{"kernel_size": 3, "stem": "single", "widths": [96, 160, 288], "loss": "cross_entropy", "one_sided": true, "adamw_weight_decay_other_params": 0}
Rows from block 10, named by matrix and row number. Rows with one number belong to one channel. Each number is 200 + 20 x the weight over its row's rms, rounded and kept within 0 to 999. All counts start at 0. After the name is the row's rms in percent of the matrix's.
# convs0: first 3x3 conv (model.blocks.10.convs.0.weight, 160x160x3x3), inputs 90-104, a 3x3 kernel for each
# convs1: second 3x3 conv (model.blocks.10.convs.1.weight, 160x160x3x3, transposed), outputs 90-104, a 3x3 kernel for each
convs0.48,096,205,220,199,171,170,184,206,202,224,156,198,173,191,203,234,213,212,193,201,172,244,218,229,198,167,196,189,211,209,175,191,181,202,199,225,190,195,199,174,234,171,181,200,194,220,187,229,200,192,198,220,174,221,169,222,173,189,201,187,215,194,191,190,177,186,209,199,177,196,192,224,193,183,181,223,201,226,162,152,195,210,200,197,189,191,165,203,211,225,191,196,241,205,211,203,196,195,197,195,199,202,207,221,219,223,163,186,180,173,261,172,165,207,189,198,216,185,152,223,202,174,182,218,186,195,204,178,209,205,227,188,183,192,179,228
convs1.48,087,200,209,162,187,195,219,220,158,200,211,202,195,204,199,196,191,219,236,190,244,194,206,184,167,182,212,193,204,159,193,165,224,161,227,216,203,221,222,154,192,207,216,240,178,205,230,196,160,171,208,163,215,202,198,196,143,186,198,197,189,202,185,176,212,205,178,203,187,210,196,195,231,180,188,231,197,208,224,185,221,226,178,224,199,194,219,207,197,175,191,170,187,232,227,206,236,203,216,193,225,221,210,184,191,173,217,195,196,187,206,233,184,187,181,236,203,233,156,196,175,220,191,189,215,197,191,192,153,230,204,192,196,162,184,186
convs0.49,098,196,187,187,219,164,208,192,217,220,231,249,211,195,202,182,178,175,215,162,178,176,220,214,202,174,231,224,187,187,227,221,203,160,196,175,203,206,191,198,218,192,185,204,208,156,200,207,189,201,203,219,171,200,181,236,180,205,174,232,177,192,183,187,167,212,185,180,211,203,194,194,171,218,219,205,181,193,231,188,167,195,232,202,207,175,206,180,188,174,165,198,236,196,174,191,189,197,190,166,199,215,218,220,174,180,183,202,186,221,199,209,201,157,217,177,198,201,201,166,206,168,252,196,214,169,216,204,188,217,179,209,203,214,200,207
convs1.49,099,195,193,237,225,194,180,179,207,182,206,211,232,202,176,165,196,186,213,182,199,190,233,199,195,206,247,228,194,206,199,190,161,198,220,225,199,235,181,199,187,217,214,187,230,200,198,193,198,195,180,193,185,207,211,205,230,186,177,213,179,222,174,177,236,188,234,212,184,191,202,195,208,185,196,181,219,204,207,215,190,208,218,194,201,187,221,209,160,180,197,167,199,185,213,200,185,182,205,194,225,205,189,217,210,195,237,201,128,227,198,201,183,227,205,166,214,193,198,174,184,211,181,225,213,200,186,210,202,191,203,202,226,198,257,171
convs0.50,102,175,214,178,240,146,217,226,234,161,212,186,227,157,182,195,191,199,220,200,221,183,198,191,218,183,210,170,174,193,192,202,212,170,191,184,216,178,175,176,165,216,215,178,166,215,203,182,212,215,241,177,170,197,229,209,209,225,210,189,188,202,200,201,211,242,195,199,208,222,202,197,171,197,211,219,201,199,179,224,206,217,234,154,226,160,247,201,191,175,198,210,201,207,161,209,193,175,178,200,191,217,176,203,229,193,213,205,194,155,184,227,197,221,187,209,215,186,199,182,196,188,217,190,175,198,224,176,198,169,165,199,224,186,214,181
convs1.50,095,223,189,210,200,191,178,186,191,207,221,202,212,221,198,169,171,216,177,185,209,221,207,192,187,189,246,158,192,208,196,168,194,198,227,192,233,184,203,194,191,200,201,199,210,204,213,224,159,181,196,193,215,211,186,205,188,164,190,203,176,209,202,210,195,197,197,199,208,211,168,179,223,248,212,182,238,189,206,204,175,197,169,173,179,209,215,196,224,218,186,178,186,206,203,188,205,199,220,210,181,215,193,198,177,165,196,211,243,210,192,202,200,154,190,189,206,231,196,217,158,206,207,198,207,172,210,191,168,182,189,222,190,167,232,182
convs0.51,110,169,224,185,206,179,189,206,196,205,202,226,183,228,197,209,206,204,196,171,201,201,219,195,173,168,235,197,186,180,227,181,205,213,205,178,213,197,222,242,127,188,188,192,204,220,206,192,239,199,170,211,191,210,220,189,251,191,225,197,175,198,175,203,212,180,186,194,224,219,191,200,180,269,179,209,240,194,183,205,185,201,222,137,212,222,240,175,183,186,200,175,216,221,165,171,182,202,192,224,193,207,194,237,183,201,207,190,194,196,207,191,200,209,205,194,189,202,176,210,239,207,166,190,188,215,224,218,167,209,186,205,184,234,191,202
convs1.51,095,169,208,194,166,212,177,201,191,213,204,221,217,212,179,188,204,194,153,175,190,201,156,204,190,208,191,217,187,184,158,213,177,169,188,236,239,145,213,217,196,223,214,176,194,235,196,218,205,214,225,183,210,188,217,226,203,189,192,232,198,216,193,205,205,208,220,204,193,214,216,182,198,253,243,199,221,222,187,207,188,146,222,207,163,222,224,178,228,216,197,175,193,178,198,225,190,177,214,229,198,196,226,175,158,173,209,222,209,166,195,216,175,219,226,172,175,243,210,176,192,190,200,182,198,196,203,201,213,182,200,203,208,226,199,178
convs0.52,076,216,218,197,180,192,219,221,203,202,182,191,199,212,182,219,225,159,211,191,213,182,198,221,199,154,222,193,240,202,197,171,226,189,196,203,205,167,198,202,199,193,217,205,216,196,214,190,175,215,169,196,192,200,215,190,171,195,195,170,198,218,192,237,214,174,201,181,201,178,203,193,218,207,191,172,210,205,196,190,159,213,207,164,192,179,183,254,225,200,202,158,227,222,189,184,232,222,212,186,215,174,212,191,205,184,200,213,193,167,156,259,237,159,236,241,184,192,222,191,244,155,224,231,215,178,178,183,190,183,203,210,205,216,218,195
convs1.52,103,199,173,238,212,204,179,174,240,184,148,214,185,205,200,232,178,214,206,210,229,222,211,184,210,223,171,180,199,221,193,189,222,200,248,229,167,207,166,207,233,205,168,193,206,231,193,234,224,198,216,190,200,190,196,157,212,228,207,219,220,180,211,220,196,206,183,190,210,224,219,237,179,173,206,233,168,193,223,170,187,207,225,217,220,191,193,208,201,174,204,226,198,202,173,176,208,223,221,176,187,226,203,223,195,232,194,200,179,192,197,203,187,231,215,173,251,194,219,235,190,186,211,246,213,191,183,198,243,165,212,238,228,179,181,207
convs0.53,113,190,201,181,233,205,191,229,199,191,241,216,210,188,190,202,193,191,195,184,223,199,232,195,186,194,191,198,170,207,183,176,219,203,198,196,202,177,197,244,166,183,206,189,218,202,215,205,203,195,207,215,189,221,212,202,207,219,147,203,217,208,187,223,187,215,188,211,210,192,208,199,185,262,213,182,234,184,181,230,219,188,183,192,198,167,199,208,233,195,214,177,220,192,156,201,212,169,207,199,180,196,232,203,164,222,192,229,194,201,191,223,195,215,192,202,174,206,189,198,219,211,196,186,184,213,228,190,218,223,195,181,216,191,215,197
convs1.53,101,204,213,228,175,202,186,197,193,220,191,246,219,175,227,207,225,207,142,172,186,200,207,224,182,181,189,206,188,214,166,203,184,188,198,205,230,171,196,187,169,208,212,194,193,204,207,228,158,170,222,197,217,189,204,220,190,197,185,207,202,226,169,173,204,207,189,202,214,245,206,182,210,205,223,167,252,190,185,230,186,178,205,181,185,203,224,208,217,207,218,193,172,205,182,206,199,202,188,204,181,196,215,172,238,170,180,164,215,175,173,225,216,161,178,189,183,234,191,204,167,201,192,198,181,213,202,191,190,169,200,243,181,162,229,188
convs0.54,124,212,196,209,164,203,188,217,184,220,199,205,198,196,225,225,185,187,181,200,195,212,201,203,177,207,185,204,204,190,206,198,192,204,223,186,195,198,228,203,237,195,212,189,195,154,189,225,223,202,178,216,220,173,188,224,196,197,199,161,191,192,221,230,193,188,201,189,179,213,228,203,209,208,202,201,179,184,202,220,196,187,219,208,163,225,154,227,210,211,224,189,209,201,237,185,207,197,188,167,173,206,214,187,180,160,205,226,274,224,206,198,177,199,235,179,228,160,210,199,232,176,190,204,222,202,170,244,196,191,194,201,208,181,183,166
convs1.54,101,164,197,183,235,205,198,198,180,214,190,206,148,165,206,199,213,181,256,195,219,188,229,199,212,159,200,167,209,173,164,200,206,213,209,195,206,187,180,206,210,212,201,187,197,172,179,216,173,181,208,193,248,197,217,191,199,175,214,200,210,210,208,194,203,188,200,189,215,211,196,211,228,220,213,189,211,205,197,184,182,182,202,185,151,189,211,214,259,190,191,171,225,238,186,205,176,173,172,222,159,173,172,217,243,255,183,211,216,223,197,178,174,194,197,234,193,183,192,188,188,203,194,218,190,194,217,190,171,198,185,220,196,211,194,191
convs0.55,098,179,204,217,191,209,217,199,195,185,254,210,192,201,168,205,215,174,239,214,176,186,177,210,198,178,198,212,189,191,193,167,246,174,210,161,198,166,166,183,218,201,196,177,201,187,207,175,130,179,230,211,228,188,183,235,196,162,229,218,198,208,173,222,207,215,184,214,182,201,172,223,193,220,182,189,199,186,172,231,198,227,231,169,180,181,192,202,242,189,223,215,182,181,176,187,211,212,184,215,177,211,180,183,161,257,178,198,223,191,198,165,195,204,162,261,162,206,181,228,163,220,170,214,184,200,209,218,210,166,210,197,187,184,206,186
convs1.55,100,204,215,204,195,173,198,218,195,189,246,221,191,191,248,195,157,196,174,164,210,167,230,208,192,212,195,198,210,198,204,206,188,178,213,195,196,166,178,190,206,189,175,237,202,219,209,187,185,191,177,217,219,204,173,182,207,212,187,230,173,209,215,162,217,202,163,196,213,221,199,225,209,200,153,165,218,233,196,210,195,184,229,187,162,202,194,216,214,192,190,171,218,217,197,174,202,187,193,224,217,173,182,167,256,231,171,201,221,181,189,176,178,198,174,246,197,190,190,201,211,189,194,237,190,169,201,175,215,177,171,220,207,217,193,172
convs0.56,105,156,199,212,210,209,188,192,193,207,221,208,213,200,182,196,212,200,192,225,223,173,214,205,186,176,203,185,160,212,206,200,202,212,192,186,239,178,228,208,190,208,177,194,186,210,211,178,197,216,199,196,230,207,215,196,186,188,215,170,199,237,189,244,188,188,212,181,205,203,170,218,207,250,183,202,161,199,201,215,233,187,212,186,188,194,195,170,243,203,231,195,186,212,191,178,178,177,198,238,180,175,205,172,202,230,222,219,212,180,185,200,198,169,189,209,214,228,199,219,213,211,213,190,214,203,162,222,231,164,207,201,209,201,160,196
convs1.56,102,188,164,147,170,231,213,176,184,225,206,229,210,172,210,212,225,207,193,178,216,218,215,216,194,181,177,185,174,201,181,204,189,160,207,193,205,192,191,209,204,243,178,210,169,249,177,206,169,185,247,167,225,202,197,205,197,184,206,216,187,194,223,237,211,206,223,199,221,215,242,217,198,233,185,192,229,223,221,185,186,198,213,187,186,207,215,211,226,207,186,164,236,163,219,203,196,192,194,212,176,169,200,211,203,227,191,242,223,209,196,224,194,213,208,202,205,210,201,190,176,212,217,193,196,209,195,201,193,196,213,159,193,222,180,170
convs0.57,110,189,210,204,156,208,216,200,166,200,224,174,221,199,201,209,218,182,185,239,205,186,175,199,165,180,214,173,197,216,198,178,187,192,168,197,212,203,219,195,172,191,185,144,189,224,226,187,193,224,172,214,173,201,207,226,185,208,165,216,199,228,180,195,197,193,167,218,191,197,213,213,193,189,184,194,251,176,192,251,172,221,239,174,196,183,185,204,247,180,195,191,214,204,200,224,163,142,220,205,185,192,213,249,182,192,220,203,198,160,187,230,183,235,167,224,189,206,202,225,215,155,202,178,183,205,194,206,216,155,194,206,209,167,203,192
convs1.57,098,212,176,162,146,197,226,187,185,223,214,228,215,195,218,177,210,210,189,170,221,212,213,227,193,179,193,213,204,198,161,187,195,204,176,215,225,193,192,237,200,219,214,189,179,206,208,231,194,219,183,224,239,176,207,199,218,184,252,208,206,207,216,204,215,222,195,226,181,185,183,187,189,235,255,179,229,208,197,217,186,195,206,198,168,213,204,177,258,206,206,173,218,203,232,168,215,185,228,193,218,212,172,218,201,218,192,181,271,181,189,191,196,197,209,215,215,202,182,231,156,220,215,240,205,208,193,187,218,162,183,240,179,198,211,192
convs0.58,100,240,211,176,160,182,207,198,192,207,218,203,180,209,220,199,185,220,200,198,178,194,198,176,215,196,224,207,212,224,216,212,197,163,190,192,197,208,197,175,208,222,205,209,178,175,220,203,163,164,217,210,179,193,209,195,188,198,206,195,211,207,189,208,203,202,176,147,203,226,205,214,217,199,203,194,210,203,181,205,165,213,186,239,206,194,165,235,208,213,186,183,204,197,160,244,225,186,150,163,203,141,219,163,211,189,206,180,204,185,157,243,203,206,170,222,232,172,206,193,198,189,205,179,227,215,179,203,208,210,185,188,210,219,239,159
convs1.58,100,189,224,187,197,173,223,177,230,195,203,180,179,182,215,183,226,214,204,214,222,174,189,239,206,223,211,173,184,203,174,223,205,201,210,237,224,205,177,208,220,195,174,195,200,224,153,211,168,180,203,201,196,202,197,188,179,199,212,214,201,181,203,193,218,187,216,219,182,208,174,216,222,185,221,183,207,187,199,180,206,203,209,206,196,183,195,206,195,189,204,206,198,223,192,205,205,183,193,183,154,206,220,214,192,233,222,228,231,196,195,164,196,213,199,209,195,232,202,215,198,188,193,211,180,209,183,179,205,188,214,208,218,172,205,210
convs0.59,102,192,196,222,217,214,183,179,221,180,169,228,206,179,194,172,195,220,192,222,220,200,162,200,197,206,208,162,211,206,222,184,178,212,169,238,203,254,184,214,174,209,213,177,209,209,178,230,223,172,188,217,203,207,188,235,208,194,176,199,201,213,176,198,198,255,170,218,172,217,213,183,219,197,188,176,201,201,222,171,200,209,194,222,207,175,185,182,209,251,228,212,200,229,183,156,208,204,205,217,212,210,188,234,198,215,209,190,178,186,212,188,239,211,179,178,189,236,163,227,221,192,188,215,183,226,217,201,178,199,172,207,213,183,218,193
convs1.59,097,233,188,193,199,198,188,181,164,205,217,170,191,223,215,197,173,184,202,210,206,198,205,177,195,203,178,204,211,159,181,209,233,231,196,181,190,202,212,214,213,174,224,194,184,180,217,208,160,226,180,253,197,193,228,216,193,184,236,208,190,220,200,228,185,202,204,169,197,196,195,189,190,209,214,253,174,200,231,191,188,236,196,184,191,206,207,170,215,241,174,210,197,155,213,226,196,213,155,193,235,182,188,206,188,161,197,205,231,212,225,212,174,223,216,204,218,181,182,192,189,245,201,165,186,182,228,176,183,204,170,199,186,188,213,204